{
  "train_examples": 78125,
  "positions": "learned",
  "ema_decay": 0.99,
  "adamw_weight_decay_other_params": 0
}
Rows from block 6 of a small sound classifier, named by matrix and row number. Rows with one number belong to one neuron. Each number is 128 + 32 x the weight over its row's rms, rounded and kept within 0 to 255. All counts start at 0. Numbers have three digits each.
Before each neuron's rows are labels from the 100 clips, of 14848, where the neuron reaches its highest value: "loudest band" is the band of the loudest frequency at the time of the peak. Only what is clearly more common there than usual is listed. The data: notes from a synthesiser with random patches.
# fc1: MLP up (model.blocks.6.mlp.fc1.weight, 480x160), inputs 0-79
# fc2: MLP down (model.blocks.6.mlp.fc2.weight, 160x480, transposed), outputs 0-79

loudest band: 250 to 500 Hz
fc1.295:172108171106185165144147133096142132097162104106088156148145125116083128167124141146122100107108126132142101177119088134132078136155137149139127044172130136146155169100102152144164139158130150103141099148188129113112143056136116081125157101
fc2.295:096084095109138180090090098091195116139117114126149093130194097163113137115128133161180116124147114113126125147125110121107105098174119079158090105136134181129069157144124147138152167185055124137170179133185165157110105178140113136141166104

loudest band: 250 to 500 Hz
fc1.98:090176173100113089097093152134115154103202125123142132049142130149109179165137121073131168178154162113133145196148101141115150106144142153160159134071170138068137124142139137120106106121142115107107165088093135098054151156143092145072114116
fc2.98:156123081153146083155152123143182072167053046125096102067137121077128098088102141108126106094131116167101161123165100165180117157150104174154106094107148149168057092164197126098144107122152109157137137174152032091191127149126111147112132085

loudest band: 4000 to 8000 Hz
fc1.168:152101100185154084138155152122149111091068151163145147201162041104147145164175166102186108115123069121075119092165183183122093088182181081136098107099123115072132157199107191104090121079160121164127086110108115097125088172138106141073122156
fc2.168:116097119102189137093113168119092066140159128122172121152174158118116181153142087120148087135152083145138072125053098171121112088124106092130128102166194146200182163145146167116135141123082124116102097104091114119111125131164126136101132119

loudest band: 250 to 500 Hz
fc1.465:149124130097134182168129150104143125138087136145160136123091158077188134183098106193101075131146129131180175122122115112118053160167153148175123145187120132099142158107099095166071080113150110132118122156116082142076130083119179159166092133
fc2.465:074110135105064103148140119088140123134155133091147158117073098143150151152152119113163143121144101167063092078079157120119194192106171104109090112191161176190150128137132124192160175099165120128145081156116139155109168026100168092192148146

loudest band: 4000 to 8000 Hz
fc1.269:122120161137139132197151111149166146124158105076131169132138117122158123142163150173152166080135137145154192117151102152180175126177104171111148116157102172078067062129077150224109142113124132120099150151094071119129161145076184132121122069
fc2.269:182134140140087136094187176121143112049149147087144169173152108123142125135063125110135129103147122095099082165097160147148123123148144165121125105120087135077068117149162100175174143110167069122063099157111175108141099085138186139085170200

loudest band: 4000 to 8000 Hz
fc1.165:139106107136163143144120124080142132131135113124152143107159064107104119168118133134122149155174137149110129140154058130097207115109150146130147119072134098152115185128150139170151163158182138107163165178117161115107152145158123137068077150
fc2.165:145144182150133145133102154149039097094187108118136160112136135151110122126142112177123129126114143111196143122087161128126122153145142124132135082120157112147175130126126169148181152071144097124166167133129178146166152140061098155114070116

loudest band: 1000 to 2000 Hz
fc1.97:210157169097092138139146116157171158115109152120104103154150129176171128123097090138140163102079115155160160118147130163123081133120081156095146069198114045094075061132123149088121120117073151120115112121138125140142171105110170150188110158
fc2.97:128112177114071105191112103127120170162141158150139124128188091128162133068141092058111142122148132152164148108128112141094144103124101149139109175149141136060121144076141129099124159175148111127079117075138091069153127118090134136151135126

loudest band: 1000 to 2000 Hz
fc1.188:140132149171192123124096114183113089106086111101094090185089118142109104084141146082088179137130160091139132111131086142113073089174141145164170168216167163122125082125110139159127081132143120155105105091078105095079128148140149178109161141
fc2.188:136120155061108096115103109142177129126121163113103107139169125141172123145072083133121135152089132144097139131095158158086099175091055062127135141104116200142157171162158145190158152114122148079105166093167133143118136156119097122114105126

loudest band: 4000 to 8000 Hz
fc1.213:107101177167144108161103104130127126155144061148168119064097036136162117160100100178108165018161059114119095188121155117126167090156092149124164077137150099158134152117125163088136122152093127113157118134111135112147150076084118116138089118
fc2.213:185129152082160111130108095165136147124122119082191161152167130150133120098167060135092091182189070091118215114103110123089073129123141080092136158109143104170130095140123207119151094106141156087145136124164165137078147133141102105180137130

loudest band: 250 to 500 Hz
fc1.233:101102142100115114131168111182164099130114154104118175086153181115122148135178162148176084113158067095160173110098104121164158113060091119137124100098073142139154153096043136143156148093103075155067138172031139157088093077131127163107160159
fc2.233:127158130174149137123127135123104036119142095106090159102146189165055123082104152133195118135135147094150111115125183124084149093095125084086180091172131054135178105123125150099137118142086128120067100147147128094144113107140137088096121169

loudest band: 250 to 500 Hz
fc1.173:094152090074087181161139129157091118153133146214116172094117102076110205124125100117120135106120141121102169101144112121121128106096150175094113180114127182075136187133137103123129090136092129130131146122095082126087132146140073091156108133
fc2.173:139135128156136077144124106119141101148156115108090149087164120165130143122139104129129137123102091128168152089117102138104102196156143082053130109153072119106102126074162094104140043139110139176125163121137178175141132072143173140164114084

loudest band: 1000 to 2000 Hz
fc1.323:156144155136092135115116130105160146122119107077086164123149099160180200110079078149134086128056102095160141124108108124144221092159056125115134110146166094111101126154134098110108138154128080200134118147147096129151124184164133104173075123
fc2.323:127129081169137112143126143095087148170152130120131154150168117135133131121133132157066093115114141113169107112154121125105141147120160130152126125153116106124099162076123147109112162086073148154092120133058118094123135055100111148114154088

loudest band: 1000 to 2000 Hz
fc1.206:163104159192130179182153147065105152126146162050081113193176094139152093117139110179100100108114141137118110112163132105130170178162057139155175115159135059178087113155108159113122141193107099153138075151110098163149136071070203157145093105
fc2.206:110155094108105127168167121133122113134081102142120131102132115090162140097114106169150176084095134138134124124104089092117108118119140091156109144111144063092110096119121162126092147126127129142106157095123115105169116045098101133156125064

loudest band: 1000 to 2000 Hz
fc1.394:153126171133096151160128118145148138082101128172084153116087080123115111173065134126142133069132132113096110105154168132109171096170181099129132127161133174089175163201110130061100092147156103105138074100129149113119072082149121100098085156
fc2.394:151095105115170088149143115144093162082145167105130131061094148119159148145125180141055146174138102143170127134159114140135117114162121119161103115113116122151210126122093102144125147138093208092087180134085137067094137169144177107123134113

loudest band: 500 to 1000 Hz
fc1.161:131165038142129143082141139174147193197150132163182135135169200116104166158113056074107162076102168168092132157070087104150085141138132117138158086073098113134100137092115125130148151119125095122104063099153121178110108144109197140128093177
fc2.161:150120108150104138148159085141114128107207076150154145127173113077108076116102152159127149142092124080162114120129131174144144142168082097182085099143112128097078111082118124166095180095157059161122133112180139177119061150134123126082154109

loudest band: 1000 to 2000 Hz; 500 to 1000 Hz
fc1.217:152133143131075129136125174126158191138106186151089093184054143158109147196138118162145137073179105101109114159155146138082144060183121121137135132144117088122181163091184158127153111094146089119106149098146201080103120098123123114164127102
fc2.217:122109090087086081158198109129115140157122102143051185120108136129142123120160123076123111116188094155087127156128095104124102124098151109167117161173111083092132147164062084118097142124102075122193121108172170132159142065189124101138106112

loudest band: 1000 to 2000 Hz
fc1.55:135106105112129080121177128105142136171087187084108078132144081119111101157085094140119126147112171168100154116109118128170135168109142080076161086105163143167153125110207083124148126121150145143100124163128125120098092117157162092091113127
fc2.55:112123178128160159048175143104120076116099109096140102130056083145122103136114166129116123115182152115121101122120140157128142140117113155154131169088147141081069149105163170125156118108098136090124111094154137128153079134157069103112185088

loudest band: 250 to 500 Hz
fc1.367:197169115163185165090184113137128148143145164162091187109119154158115097166165144118114190162058159153160141094090114113131137087114137138155131127136106090100104072106059138166136107097144139129065110153065131160119123091115117160110063135
fc2.367:077114120114097088160153180127155178130106163178114115087161143093101101091111120110126129120115101109112094196125052149137081175118102124157152132158139075127075170129154096096104136092113102157159096137114058119150103112137107145157128097

loudest band: 250 to 500 Hz
fc1.93:048129099138132125114143111120144137091152205078144139194117106106110182121069099071154075097075135130184147192137093148183094181115150154147136141099124115129127185141106138131149156142105174147114144134103096073161104192153165127132078102
fc2.93:118103124066081069153168178168105121200111139124174118073080089132113114176099126128073151175089123138136179154199185099117092119106150095129168126124130107104111130114150086129180165136107118163165133157073139150141127123154102153174167089

loudest band: 250 to 500 Hz
fc1.181:071099108103137175181152128211150101099155125131110139163159123142067102129157101080165128172132119165144110074174066115127144148174130109140066165117112173171134168221121119098104085136175147127136068112069137114127136117128196093060170170
fc2.181:114076155152146092128105145137097095116117125147114145176115108124134176190167097115155168107153108112153120168145079112123123080171133135154137156136135111100093101098190117189161143120171069170123123141192146126097138094124147114114116142

loudest band: 250 to 500 Hz; 500 to 1000 Hz
fc1.199:114129104118147120054140135151162121154108072140097093086132123131144160174106129115107162107119058156141053161143140105136105155127104176092138142131126119130155113184129132099068161089155159102108175130139100072056120113133084202133152158
fc2.199:095148139110158154113103115089134105145091105147176107088077093091116090077163079128129165091109184197108156090147151092137136099110142103126140116138153122098123135132088149114149158122204101151103182164105137115092154080160029140132105100

loudest band: 4000 to 8000 Hz
fc1.336:123134129152095126130157170133131129189138106124145113127122153035162209121198111151108154137107148127164122115155149081049111147202127120113136134133187184109139132177165125150122081130081105150088092103174092113146100165137163150075097124
fc2.336:164157173092100137133097131131113074163170145111089120129150181116147141125176138168152083130117106122132153139109129155087170138109167064138084105137120124142165098086104093185110130148123160130097056050171168178130117183136115076149159140

loudest band: 250 to 500 Hz
fc1.430:145084099156140144090128127105132113122143105113126156145081112121115145142149108213094128106159117152106107128147073084153195096115142123085132147108065145128103096166195147144092094079151096116155123121166146152065120124141127123227133144
fc2.430:080173103074111177161176196111121120111113094106095112113104151152131172178148171111127133137141118156157130102123136090114183154172141111082099132102137123140088131124091159146107175087145128144111134174130030150166159114120119121170130201

loudest band: 1000 to 2000 Hz
fc1.312:178129146129142146144151085095164161113038128098154159096188099101085171119106074150115115173165123120106192156064113162100155150161076119173108137144175121158139154065097147088111147149116060121152098176136151089063101175158113090190132126
fc2.312:117117151162125033101144165096133115148199073065241136083116105128118121141113137169126126074087100136134098136106131140136145102172106112100141105132119166093149151140199102110124129105163105142111046126196141059128123161122083067145125131

loudest band: 4000 to 8000 Hz
fc1.238:147118147161123127187156161128158109114081104086076125096146155189088103133144117154202175100140095169103147139150138117117148157116107110138116099102172113118109154099088169181146108124174172112097141157092136133200171094103145129106097143
fc2.238:198130181085174084128117126087108093148098122107091209128108115178143156149137170210117150104122150137116129147162149143121165119131090083108140115060080141180143101086163101111097131114116161041166113103108152114113149121134096142147172055

loudest band: 1000 to 2000 Hz
fc1.340:106158161082176105085129118142095105182163110145103194092097105135115149142110100141064152142106185118160116140096173112117139152116112104131096046170110059111166079109137095097098104186149118159102081116147048154097132155160121118155160179
fc2.340:141168125152150118179097094107091123136103108114087162182086129144163191208147063150176092187080086176152167048111103090112083132065117153115148049082047153112098073159148128105154136125131120094145129098173187112093140139150138088157153141

loudest band: 1000 to 2000 Hz
fc1.140:038123161167121109113133130111122121112128131112052113097172178183098156105186163073136123070085180124160174114093146134128142077110074157150142099108092104175133135116069099116111111207142101118124155107106071073140141125138140098113122130
fc2.140:159136123103103122113177165140157082117167113127122170117115154132147102152093146191137128159177094189121108067088109080156190062158122181092144105055141125136075138136168140131119124139151138175116135187196134173158137114164087080054118135

loudest band: 250 to 500 Hz
fc1.148:114114119154150115119143125180091091111121100172113110116111090132095088146090085152188148094134121094094099166088097071063113110155129103190165149197097094145143155168109088118111170135174111156156088177179084090180080096108069096113179114
fc2.148:145101145113146179167097180128168123088137060089115135160135113148151166097137126130082117118122115147119153157077178119088103108121171118196158181162147133172106161151141148071127144207121159127127134096139130179172117132110120124114088094

loudest band: 250 to 500 Hz
fc1.47:120170112114120149132164160185119125069161134131197130143111157154127148111205159095097127123043070121090143124101119045143158147083195073096149117076108112087118141117099095130142137195089159111162146177109106101166179162137051110102084177
fc2.47:113119105173156168147085157137110134146154129127154152117135159098125091090148093136108084096165149187135142090183152049147111160107091124141181099186148134175156176146216118148180112175093120131152138126125203081113132154087121086131151199

loudest band: 1000 to 2000 Hz; 250 to 500 Hz
fc1.301:159112151132146144139162104128097109109131137158118072143095106099111115207050165111112131117097092162123137108114100094138060161117143118073105180115146164156114118099096162174129140094083063147111128107156084112145174160089170156087145127
fc2.301:124098162099130188127112081119139180151163063106087116167102079151076153103170130120152147131100106127080149162141093127160127112156149172099115154049084141118101120122153138157095104160147122160094140127133124102094067089143116128101163154

loudest band: 250 to 500 Hz
fc1.200:110107119170112051173180092132101079182107156135104156180096151114145092112148129125163118168123090096109159105177141139131132164114122138185054176139093179108104148120112136092093110109172087110097131126174108174135126116065128111166068146
fc2.200:140102140090100162125177131149141145130174145167150116093169164116079167191154223133132122118099098109156191183172169104103109154095157078127117124094104150099095109093147145138157145105180191106214107115107052123099180091122108100131129096